A small masked spectrogram model, trained from scratch: 26041 training examples, 109.1 epochs.
Rows from block 2 of the encoder of a small masked spectrogram model, named by matrix and row number. Rows with one number within an expert belong to one neuron, the router's apart. Each number is 128 + 32 x the weight over its row's rms, rounded and kept within 0 to 255. All counts start at 0. Numbers have three digits each.
After each expert's rows are labels from the 100 clips, of 14848, where the router gives the expert most weight on average: "top examples" is what is common among them. Only what is clearly more common there than usual is listed. The data: melodies that start on their tonic, played by one synthesised instrument.
# router: router (encoder.blocks.2.mlp.router.weight, 32x128), inputs 86-127
# up: expert up (encoder.blocks.2.mlp.up, 32x64x128), inputs 86-127
# down: expert down (encoder.blocks.2.mlp.down, 32x128x64, transposed), outputs 86-127

# expert 4
router.4:114184141174143096088196112119196113090123057092163154174170102172158126156106143104127119114148165138089123116115173179117095
up.0:138076133125083096179121161070090160173143133162046134106147141193175083105185144161119136106139146127129108147170069083095100
down.0:079126164084122131136065121167131121100138140080199105167141130119102189069120162175205111116154165144170195113063120091106145
up.1:131057142096088107171126112090105142126118162155135089139081106113162031099142102190136128156182099103125114164143210067164114
down.1:115134123170092111129070135136136115037132100090135085157125125126048127072189164171132114144175144153096175137062055138121138
up.2:115100085140117175160143155156122205129149175140137144113116104141179132140153150119114070118148127110080196164133181138072037
down.2:092078076133140128156135131072100081112118144116097098073112161146135143138155162158091116132145148143063118163173153141089053
top examples: pink noise; muffled (low-pass)

# expert 16
router.16:085151116160128114100126158190160142069137112136139111112120127138105125176175152140163162154129105114118108127121142163110075
up.0:183115131145052141153132154098084119131082162132108053151145151087193089157083132156150121159113114124190149105129133078077109
down.0:160193115115052116164074095114081148115116143127104120091111143096159143087093161093132109100097169139153154115128205125191097
up.1:144148119138117110149153119117094113118120175135144085101125111086141160041129116147139103106120105097168204096155104118095131
down.1:136114119122150116164066137170129132156114063186154123122105092092123164119079162106182195103167135160166118140139148098156133
up.2:170169198143058137127049115098045153149171080139104103104078063132121136103113139079129116063118165136150166167115148124153153
down.2:203140206074119087103133105086121165104137126128120098131082083135147129139119110135145171120094128123170125132131081135136181
top examples: plucked string-like; harpsichord-like

# expert 5
router.5:111151168125119130173161118139143147141129092117205191162176153155140127155220093158082155177141114069101108118093137136199062
up.0:129085092134150130105126161143118140158150124132085128098158084043213106090112137156127153133065138154250123164157126093110078
down.0:142114088117143118144130148147130083132130181176082121134106179149127159085106148112150117120140174084088129072145071101098108
up.1:097106144098124108115151206106156169150147121154075107102090127116153086211082116151129185151025145120110092094130162116097097
down.1:081108143180101102091128122138142109093099136089126049184060114138130085165084109158196187140122133075127125119099124155088106
up.2:192085078082153160112113160164101114170138149133117117132132125104179095090120160147132124106125094131181153128200102090115091
down.2:123138107104160114146137101089103151133122139119106155132168096117089113122095155080070175146188093118141170171090102058170142
top examples: trumpet-like

# expert 10
router.10:081124125170111095187080147169091135146125138155124153169145118167105101122087131061159164079106158164163133164098135117130172
up.0:199123134147134107088085138138084135052113118179153133082109176097114135146111150164173150125114128108132185129121109118048125
down.0:055123084163151172066135146131114172131156093070126133140084108152160083174135155124182117125120139160078107113151174159131165
up.1:066138138157151118177107186159118138136122125181160180155135111139112164110138182152166136091121142129135099125115121093121126
down.1:184157167084138095168124159108209122156100125139132190137138137118090138161134116052116147141123124105150189143099110131063129
up.2:076122147096139193108168200146122130050184160093135148174149166170119113161134098128110096158154080070072104083122124125070129
down.2:097081088123162162090097170109154102154120095114154219155154167126122137122139205175145087126123143123141075168108136137065101
top examples: mains hum; sine tone

# expert 20
router.20:185072114124129138118093083130135123132068115143120106104129117121172139072086065133155105074147171152146106153111094128146143
up.0:101070146148114154161161152120151203180136132202133140065134123113155109168133141145081132099100137159154160152140120142160141
down.0:200103155141135108125140128135129157111090158147086160045128144089161132176141147154120110103127074092080071134085121125081125
up.1:126097122090112094133166204093077107124177151161100154124126169134136085109130103157121201157068122129177102121175110105202110
down.1:162110126121094132238067105133084133142142132184175095139114086158139114093104151104128117113130103117137119093174158113139102
up.2:079089179106097122128123218139132148174180177145130161191187127155125125104158145186102160120106106142129095125142171081108141
down.2:146119149124145069209098140094161103175157137127128121136097130125038157072112169119110091139114171114101161099115158086092067
top examples: staccato

# expert 6
router.6:105130097147108099151111108135143147116135090110182160133105113205116134123093122117145128123145131069108130146140120173093087
up.0:129132156150144116154103115101146124051075129142106109200104154139139214172170145118142128173103147113124108107121080099098146
down.0:108097149155157098104125129122121077116164108172131156160146087146120158097128088137184129123131122142103161103117134121112140
up.1:090117074153133108090115126134100136105186195104123125187119126122132140112144161148186093132108128119160165140103151120113118
down.1:164173077175171120073164099172082134153045166079086152143089152147123170115096122117133098093131092126158075096121130185105073
up.2:144092148122094094160139136116149157125141116133123142079108123107108140130148131091125104140130073100109140137123147116087104
down.2:142157120168165119153133112109143169111150175105197135082138104146160147138088143179071098213096147108161066102073150164148138
top examples: tonic: G#; bowed string-like; oboe-like

# expert 0
router.0:144154158124123116162133122129113145098116150175180188139163129140128120150169151171122103145138086132137199043141050099135128
up.0:132138090145127116134140159109130093119137136101144073181051144139145143237116168128102112159137100132080139127069185157130140
down.0:152136127137130067124150114124038134161069137160118100148089157173131176147133079127145171138159171153109129132078167110143075
up.1:152152193146139165099082060118136103126103069108151121071163128137178105083100072140165090158128167081133195139131001141069122
down.1:126153177144078184088114095108153124144140173124139169109107148114171124112135146103084144132121108093149174147148089165118080
up.2:120153061152106115147130129075080087126170165121127131178163130182158103222160168164107103159133113100081128166125130139144175
down.2:067132143089127141136124109152206150109086148137138167129153110148145091131120128101128147136126145102109166142152142166102137
top examples: sine tone; quiet level

# expert 9
router.9:116127121153181140154141118128129091134118120106103143131168060128138096130122092117136159157097159137098167074149071121076123
up.0:125082135141160085144131158120159127146163147107119132156120130168093113146075128114106183161087103145150063220154190118164125
down.0:088128096105118106058146183144070141138158086093098110183074116165085109144170203088138046114122096122121110114086098137111198
up.1:140144149139103139131126104132118111146135114135153110103138127118143105053144149144136090115133141162173058148149141109189110
down.1:089095119096119149191165145193141139163157084151153106122093120139139147124147173066133171130152134133168057128138150140175105
up.2:111102122153141106123122154153128068119143100115059117078160142079151112133093131142100147151088100145178095183148153143125081
down.2:122090161086135121177141148157193111152129184118131117113089108144135103088149132120090110121135096158111083126123147117148151
top examples: white noise; thin (high-pass)

# expert 23
router.23:100133122146171141123085067115056115124148110151094118166082067134074119190101171130064169062122118118117161190131130114076092
up.0:110115143168080124121171235185161092137171141139090124106114136113165129135109164100162204136090162143132044111142121134149180
down.0:151131126113162119125181121144225135089078125145120125067100162148097114115107114086128156144078145111113091182142155109075153
up.1:153114139082140171142089148129141185104143122192173137120133140078097152156160199137170151074145130194120127178138141109152130
down.1:101127121168152115105123082118130138140162152125106115117130109119145127096137120069117125115140056163104133077099084138070213
up.2:158143162087111100141074145122114199201121131156097099152143118133115090121117139083156103131148087074160083123119123168112141
down.2:122143094111135124113170087206188141131069122142103125123103134168081115154177085135169136140073085115122140104129129158076049
top examples: clipping

# expert 15
router.15:186134146165160161081134147173142135155174128092136120148160090114095113193138100140104124142189154111122171147139137149071151
up.0:109159121129127115131086119123131137128151208143090120195126127205131165042147154120168127159164080109099153067165153092159126
down.0:085122182114111148075174139145063133133167084156103144138143115118158123124120074182094148142051117148108146109161107069125128
up.1:165122128120138129158150176119113129151159181154080098127166177128093112114110093127147163065135075106110154122163143131153122
down.1:204070161167132125089108108156121162102117150123099135116098171120134106098090121183119128081127113127086137135113126208090142
up.2:121092135096159151185126192146152154161177119145093134064180137147136131133105097099096161103141116172119119142193090083185172
down.2:146073151123174147103098133158181120147091077144175173083110136077151060148113138131119128081168127168125119133134110112120146
top examples: the note F#; vibraphone-like; tonic: F#

# expert 11
router.11:111084125088147164144196148143163178140138103087087145140077094085143098118141144162055165190130134134178080175110112150170171
up.0:134144127145174188165155133135118177148159103156105147040136122127203091115079175146132100092076156153134162086127085109166090
down.0:101069114121144112156129140093220078134086109073084145114106119158136143158116091087190117154145152084073129072172123078097135
up.1:140117135106156147145119167194128182139163142170147168098130105135122168088108161113140087106205077171173125128204131103135108
down.1:191139173126135101132130101130138145128083143135184150121098132132100132100139110209127157112101147136115103186161154113164051
up.2:128172166144094078165120119108120143144126185176072140116172141157102115096177127107157082108138138088183154152146128091116117
down.2:149130128128054121201101129132151152068098079190103101139152133128120153108123130155154136090078147114142152197167151045139103
top examples: the note A#; organ-like; tonic: A#

# expert 22
router.22:102142050099133082166141095144138076188066074078129137103085074153153141140155106104113133138120078127077129117133117132140145
up.0:133152178123155136153118135149139100122092156095138145139122183060124139132167120185161165134111094137171130087115127110136067
down.0:133142144097180150138135144135195192108134084163152169100136076144125108118150094187122148099162079156087134138127182136081076
up.1:130154105128108092193165112144136140109118154107062126138121180150129186130185167229117108152137155128100115099104097124132076
down.1:117131110154139062123196130154068092120151149044164184137088128133088099101156134123089101117109092161086108165141078157108153
up.2:168110147115126144123067141158097112125092137178084116055119141083170120098117109147202140075085134142169199123128162073101095
down.2:125161102140129133112079127114103125119136118103122155155090119197066158134128155136104164177145144136116174158101098089062106
top examples: oboe-like; tonic: B; trumpet-like

# expert 29
router.29:096166089139137121117094086071161174135191145091083071071079107119103169104061218144119124123153154134138158147112104139072172
up.0:102124128087119163136148145165123090100157115209136101119201136133147105143116139145178136138086142130166133119184133103135122
down.0:102195146115160145057175195145144141173099107154100145149095134116156127134155135129144141093118115138096123134117116192137150
up.1:147102095181150091205106116087136133165185147149151146090079138107165146110091152154117126171114143165133138176126149107114114
down.1:135089168141143144141111147172182110154117141138077136132184157132098055167161131064102153131166091077125090131189167120104057
up.2:147104122220128129145167115168165098092130129104134118162061116158171111167118079112140171117130099178058066107121125112132139
down.2:107108173152091166112170122126138154190106124140167195115097184104074126146093159163126135150080112127116113117124115161105079
top examples: the note C#; tonic: C#; oboe-like

# expert 24
router.24:080092182192158159136162165130107155115125191160190140152155150132088125149152100153110123147145077185135128081154159105087174
up.0:127055132120181055133142134138091125144187105110138165085100152126128145097141139115062125155150137106180164193104107118129168
down.0:125080111121150106112126123087117097155120073115139115115131146159152144079214135116124194111134181152106062145161137118139047
up.1:135131152142143154142143148159102163128151094148134182069175151119111155094124108127164164120153127110167115090203095130113176
down.1:123051111127133133122124149148112111158125082165161125106172171130166101082192097097118158126162134140182125108136090078074117
up.2:101102128149142113143127140123115039169158183112131075150052106110151118142099115072107131130105102163143138087131125143146167
down.2:173113146159083060147147147118092122181138194127075072113126103154119114167137107079149121159130166144117109100115127150164120
top examples: horn-like; sine tone; mains hum

# expert 27
router.27:156157189115139139141132155218080154138177117131094163084185149110099135127087131154124123083108072159191100117148167130213149
up.0:174136157115129114148109121083150133087133172098104045124148160149115156092154162143162096148110121128117176133118152142149206
down.0:146144127141107098126154135105092157189155176108065138155114136133120159125066110079110112126149117081153183108124103147139195
up.1:190136148101129137129130116126129152089164174183114109119146154155118128102126140072168108143093142152128150121152136128134205
down.1:154183112174121090087131142143124110147179155095105153142121186153148175133089127100102059108140083153134155113131082202113203
up.2:131099108119146108130167148186045130172179099177092202067143129131092123125114083104107185121092130122167089168139160138135145
down.2:178081106147136137112164139155120128154147106121121124097155105130161137083088088069159161151099137144126119128101143203125146
top examples: vibraphone-like; sine tone

# expert 14
router.14:104122117095144125161149122109154153159110132064089071190107104105086183086168087146127102130162120146129160148195171124140118
up.0:141134047124169135179182132133147080087144165123094151122121142086109149087166127173109185122201115122116122144184107111155116
down.0:138123141106181125114159143157131107106114173107211096105121115110053157067099143139141108109140151061101072150159109153146146
up.1:167165071135061112080133048066081103049082095145140084138111133125133152164163153149108149167103127109097127112133107121135086
down.1:177159176100130130117094138148159146156123152099160105173158089106151170148107130093117123089110077170137138119126170181106138
up.2:098180118121112167086108116153139106126153144118146111106180113193108114115085145105048140147100116126099119110152124144149138
down.2:070142100079127099176124136133085140115141161184211127114159143147085160178195106115120128157130173090122079119108127218146133
top examples: the note E; tonic: E